{"train_examples": 90422, "horizontal_flip": false, "translate": 0.06, "encoder_kernel_size": 3, "fusion": "cross_attention", "decoder_activation": "squared_relu", "decoder_fused_qkv": false, "decoder_parallel_block": false, "momentum": 0.95, "nesterov": true}
Rows from block 2 of the image encoder of a small image captioner, named by matrix and row number. Rows with one number belong to one channel. Each number is 200 + 40 x the weight over its row's rms, rounded and kept within 0 to 999. All counts start at 0.
After each channel's rows are labels from the 100 images, of 14976, where the channel reaches its highest value: "responds to" is what is common among them. Only what is clearly more common there than usual is listed. The data: larger renderings of crowded toy scenes. In brackets: how many of the 100, against the usual share in percent.
# c3: 3x3 conv, stride 2 (encoder.blocks.2.c3.weight, 112x64x3x3, each kernel summed), inputs 32-63
# c1: pointwise conv, stride 2 (encoder.blocks.2.c1.weight, 112x64x1x1), inputs 32-63

c3.109,223,197,195,213,187,173,227,242,56,167,141,263,199,181,183,196,205,203,167,255,228,246,220,310,188,211,195,205,254,204,199,109
c1.109,174,165,157,141,165,134,225,231,111,184,191,255,211,185,183,173,178,181,187,245,177,208,237,288,177,199,174,208,184,191,160,106
responds to: teal object (91 vs 28.1); its colour: teal (32 vs 8.1)

c3.5,181,156,304,185,277,212,203,259,142,250,179,244,223,113,228,190,255,151,194,159,142,209,186,173,197,250,258,121,179,226,194,187
c1.5,197,221,295,260,267,244,234,230,176,203,156,217,242,122,186,198,258,201,218,165,211,220,273,185,218,265,289,180,198,218,245,210
responds to: barrel (39 vs 12.5)

c3.7,231,187,214,226,190,214,220,217,270,248,189,56,171,225,231,157,196,241,227,197,216,28,201,282,186,205,201,224,222,163,216,274
c1.7,209,208,172,196,179,226,225,205,235,239,207,54,179,214,237,175,204,251,212,209,195,3,215,247,171,189,200,219,227,189,205,250
responds to: orange object (78 vs 28.6); its colour: orange (37 vs 8)

c3.23,214,211,164,193,244,246,220,212,193,181,343,193,224,155,197,238,235,190,115,175,74,210,166,246,193,206,229,213,194,231,188,237
c1.23,204,175,186,189,200,142,209,147,177,178,252,201,109,180,211,251,189,209,260,177,182,197,153,224,180,180,197,134,116,115,208,198
responds to: ladder (47 vs 12.6)

c3.54,217,240,121,221,212,213,121,271,259,236,206,230,245,192,231,197,185,163,182,156,214,240,221,221,231,100,165,260,180,203,188,231
c1.54,231,259,178,291,233,261,168,242,216,209,182,223,259,205,212,200,170,167,208,187,257,256,264,212,253,115,172,239,182,193,207,224
responds to: light from the right (65 vs 25.6); lamp (32 vs 12.3)

c3.73,170,226,196,242,168,252,172,294,198,183,268,235,199,159,191,205,191,132,114,205,178,211,200,240,162,191,174,191,215,277,190,221
c1.73,204,218,222,292,194,280,191,273,192,179,272,197,210,163,201,227,192,222,154,214,221,221,220,215,210,215,210,228,219,292,222,226
responds to: robot (29 vs 12)

c3.79,164,153,192,155,220,218,187,254,284,218,165,211,232,270,241,123,236,182,227,209,145,208,250,184,210,220,155,192,191,152,161,225
c1.79,199,194,254,197,240,231,216,243,216,210,197,245,277,226,250,158,154,219,213,201,183,216,233,180,214,278,205,171,170,222,205,215
responds to: arch (36 vs 12.8)

c3.96,271,317,143,217,150,175,190,201,147,151,174,190,219,304,178,238,187,210,145,255,230,172,200,194,232,181,210,162,185,221,196,210
c1.96,301,312,149,234,179,175,211,209,177,154,184,230,241,286,176,241,127,219,155,261,214,156,202,159,219,177,205,186,166,237,220,275
responds to: tree (34 vs 12.4); mushroom (30 vs 12.6)

c3.107,169,141,211,190,179,196,243,173,209,278,179,237,224,91,201,128,112,236,246,226,208,233,201,196,205,179,283,264,239,119,222,181
c1.107,188,132,208,192,197,212,227,210,218,265,174,262,170,72,216,149,145,224,219,217,211,217,249,188,208,156,281,205,217,145,229,207
responds to: hammer (60 vs 12)

c3.58,202,145,232,163,257,196,277,235,203,200,177,184,233,167,219,214,139,141,149,125,213,219,175,131,218,236,203,201,219,238,231,228
c1.58,168,152,242,279,282,196,310,203,184,217,201,157,225,207,200,216,135,158,181,169,201,222,150,203,260,270,257,228,205,269,218,206
responds to: green object (67 vs 28.3); its colour: green (38 vs 8.6)

c3.111,172,146,206,209,231,166,208,193,211,192,167,217,174,206,206,125,257,164,223,183,208,192,212,198,183,190,200,238,216,119,236,228
c1.111,171,145,242,206,244,190,190,164,191,207,198,221,164,162,226,119,330,186,251,166,202,210,225,205,213,229,172,232,221,102,251,219
responds to: light from the left (50 vs 24.9)

c3.24,220,152,165,179,226,259,176,201,211,201,204,268,206,178,269,159,238,241,236,152,116,179,224,228,170,156,205,241,129,227,196,208
c1.24,165,203,245,264,181,100,227,219,128,187,220,213,192,151,158,271,255,141,229,221,252,251,165,141,169,187,231,194,203,106,158,154
responds to: orange object (59 vs 28.6); ladder (43 vs 12.6)

c3.17,162,167,189,172,176,250,181,240,201,249,212,228,209,251,223,177,247,144,130,221,220,252,249,185,151,189,200,235,185,217,259,169
c1.17,219,156,160,131,172,226,154,263,176,204,209,178,194,199,253,197,214,174,178,219,162,172,194,208,150,200,151,176,198,188,94,160
responds to: barrel (32 vs 12.5)

c3.20,241,125,216,193,214,180,235,309,200,190,139,185,234,213,244,117,206,166,169,180,186,206,210,205,199,248,166,189,133,207,228,212
c1.20,242,117,255,288,224,184,219,285,209,198,159,178,206,234,237,113,210,174,208,172,164,174,186,200,225,223,185,176,98,194,238,181
responds to: arch (30 vs 12.8)

c3.18,200,198,293,192,184,173,238,196,220,190,196,180,207,175,188,244,209,231,184,162,199,197,207,193,176,234,205,154,161,241,182,195
c1.18,199,126,322,153,183,151,228,225,253,222,203,214,214,176,195,189,190,233,181,148,164,225,227,202,158,231,223,151,114,212,184,216
responds to: light from the left (52 vs 24.9)

c3.29,188,220,208,205,161,183,146,166,154,314,193,308,213,238,235,162,198,194,226,170,232,227,194,158,242,230,160,181,195,198,217,171
c1.29,198,215,186,174,180,170,136,186,173,296,230,293,242,258,206,192,195,207,187,194,190,203,177,125,211,190,145,214,202,192,184,197
responds to: orange object (81 vs 28.6)

c3.15,214,179,216,198,166,210,181,158,171,177,210,201,188,183,198,66,199,359,199,192,139,178,211,209,178,119,201,230,209,285,202,216
c1.15,250,180,212,176,168,220,186,209,187,182,201,180,189,166,225,76,222,304,148,201,103,212,185,229,141,102,154,239,195,222,171,217
responds to: candle (32 vs 12.3)

c3.45,226,205,260,202,175,167,239,246,168,197,192,203,115,147,152,221,137,209,180,169,197,166,219,150,159,215,208,230,197,218,234,174
c1.45,143,272,272,234,187,211,244,199,157,160,173,176,187,220,158,234,148,216,120,178,282,209,199,181,244,186,225,236,261,287,256,219
responds to: hammer (29 vs 12)

c3.36,165,233,243,204,214,218,180,210,218,85,244,290,205,224,168,183,191,183,214,236,195,221,178,261,222,220,150,223,178,183,182,199
c1.36,140,227,196,190,189,155,151,214,199,70,241,273,170,209,171,134,199,196,197,230,203,159,195,259,251,176,162,197,181,284,238,170
responds to: pink object (60 vs 28.2)

c3.35,218,208,210,203,175,160,107,229,268,216,210,248,212,280,192,151,191,165,192,239,188,243,228,163,195,184,171,209,231,155,223,210
c1.35,310,229,196,216,144,148,140,187,252,228,227,267,184,280,207,141,144,215,196,226,183,159,235,168,185,175,197,189,228,192,192,169
responds to: white object (70 vs 28.6); its colour: white (30 vs 8.3)

c3.71,206,236,192,238,167,189,191,218,295,170,149,261,185,134,217,181,177,198,207,271,207,241,214,178,223,221,239,179,195,179,175,182
c1.71,218,218,207,224,174,192,201,220,257,182,187,295,165,126,177,176,191,163,223,232,230,233,261,155,252,220,256,166,203,181,171,201
responds to: grey object (60 vs 29.4)

c3.6,203,181,219,200,171,207,198,223,258,172,209,219,240,204,190,155,209,218,215,236,171,141,195,63,219,210,244,170,216,241,237,71
c1.6,180,191,183,187,166,195,226,189,243,179,218,214,174,224,170,227,235,162,206,223,190,127,160,22,162,192,237,241,193,167,183,135
responds to: purple object (69 vs 29)

c3.67,198,160,186,210,165,195,158,249,152,208,197,192,234,205,200,281,279,151,223,289,171,197,237,211,245,203,178,124,203,199,126,161
c1.67,121,168,183,190,151,206,117,277,189,181,197,231,244,169,202,230,217,132,227,232,232,152,213,249,227,219,200,147,236,173,186,214
responds to: teal object (72 vs 28.1)

c3.9,314,227,149,180,173,250,133,178,244,219,234,161,197,107,245,206,202,228,214,239,196,207,227,258,118,208,190,190,180,242,189,217
c1.9,292,233,106,167,169,267,105,217,252,250,252,203,200,120,204,211,161,223,208,252,129,188,239,203,129,229,181,192,200,232,154,196
responds to: ladder (31 vs 12.6)

c3.16,163,278,166,228,206,227,206,133,163,178,297,226,255,207,191,210,157,175,196,211,173,200,209,132,163,182,213,263,239,180,214,227
c1.16,203,253,131,235,242,256,237,167,191,182,304,201,279,187,183,268,180,262,206,227,203,209,188,133,209,230,219,271,251,234,216,217
responds to: boat (31 vs 12.8)

c3.69,160,53,140,244,152,224,140,198,248,159,222,193,244,156,230,195,179,283,201,277,193,229,201,188,179,175,186,195,273,178,187,207
c1.69,177,116,204,248,225,195,221,204,255,182,164,193,295,205,243,220,188,277,217,229,180,200,233,194,204,191,150,243,288,184,177,202
responds to: ladder (38 vs 12.6)

c3.2,248,201,215,198,224,195,201,219,193,174,207,129,197,249,167,197,110,239,171,271,218,219,205,194,173,219,94,322,226,210,237,180
c1.2,152,163,192,161,237,215,164,172,237,218,240,151,199,264,185,212,98,196,185,214,205,205,215,230,193,159,122,323,240,205,248,178
responds to: candle (34 vs 12.3)

c3.3,274,228,151,190,197,205,219,162,320,228,205,173,253,147,249,199,206,199,203,181,227,137,162,134,229,149,219,196,201,185,213,275
c1.3,278,202,238,227,179,201,235,201,309,209,222,194,203,165,205,206,199,212,200,192,253,149,193,127,207,173,256,192,198,168,240,279
responds to: brown object (64 vs 28); flower (55 vs 12.7)

c3.4,136,266,184,205,197,185,249,233,223,189,214,194,201,226,150,176,263,221,157,229,230,210,194,196,163,172,176,234,215,132,229,207
c1.4,213,247,188,204,156,174,214,236,215,216,196,188,185,244,215,177,255,197,183,181,251,229,228,217,188,259,113,277,199,195,263,205
responds to: barrel (30 vs 12.5)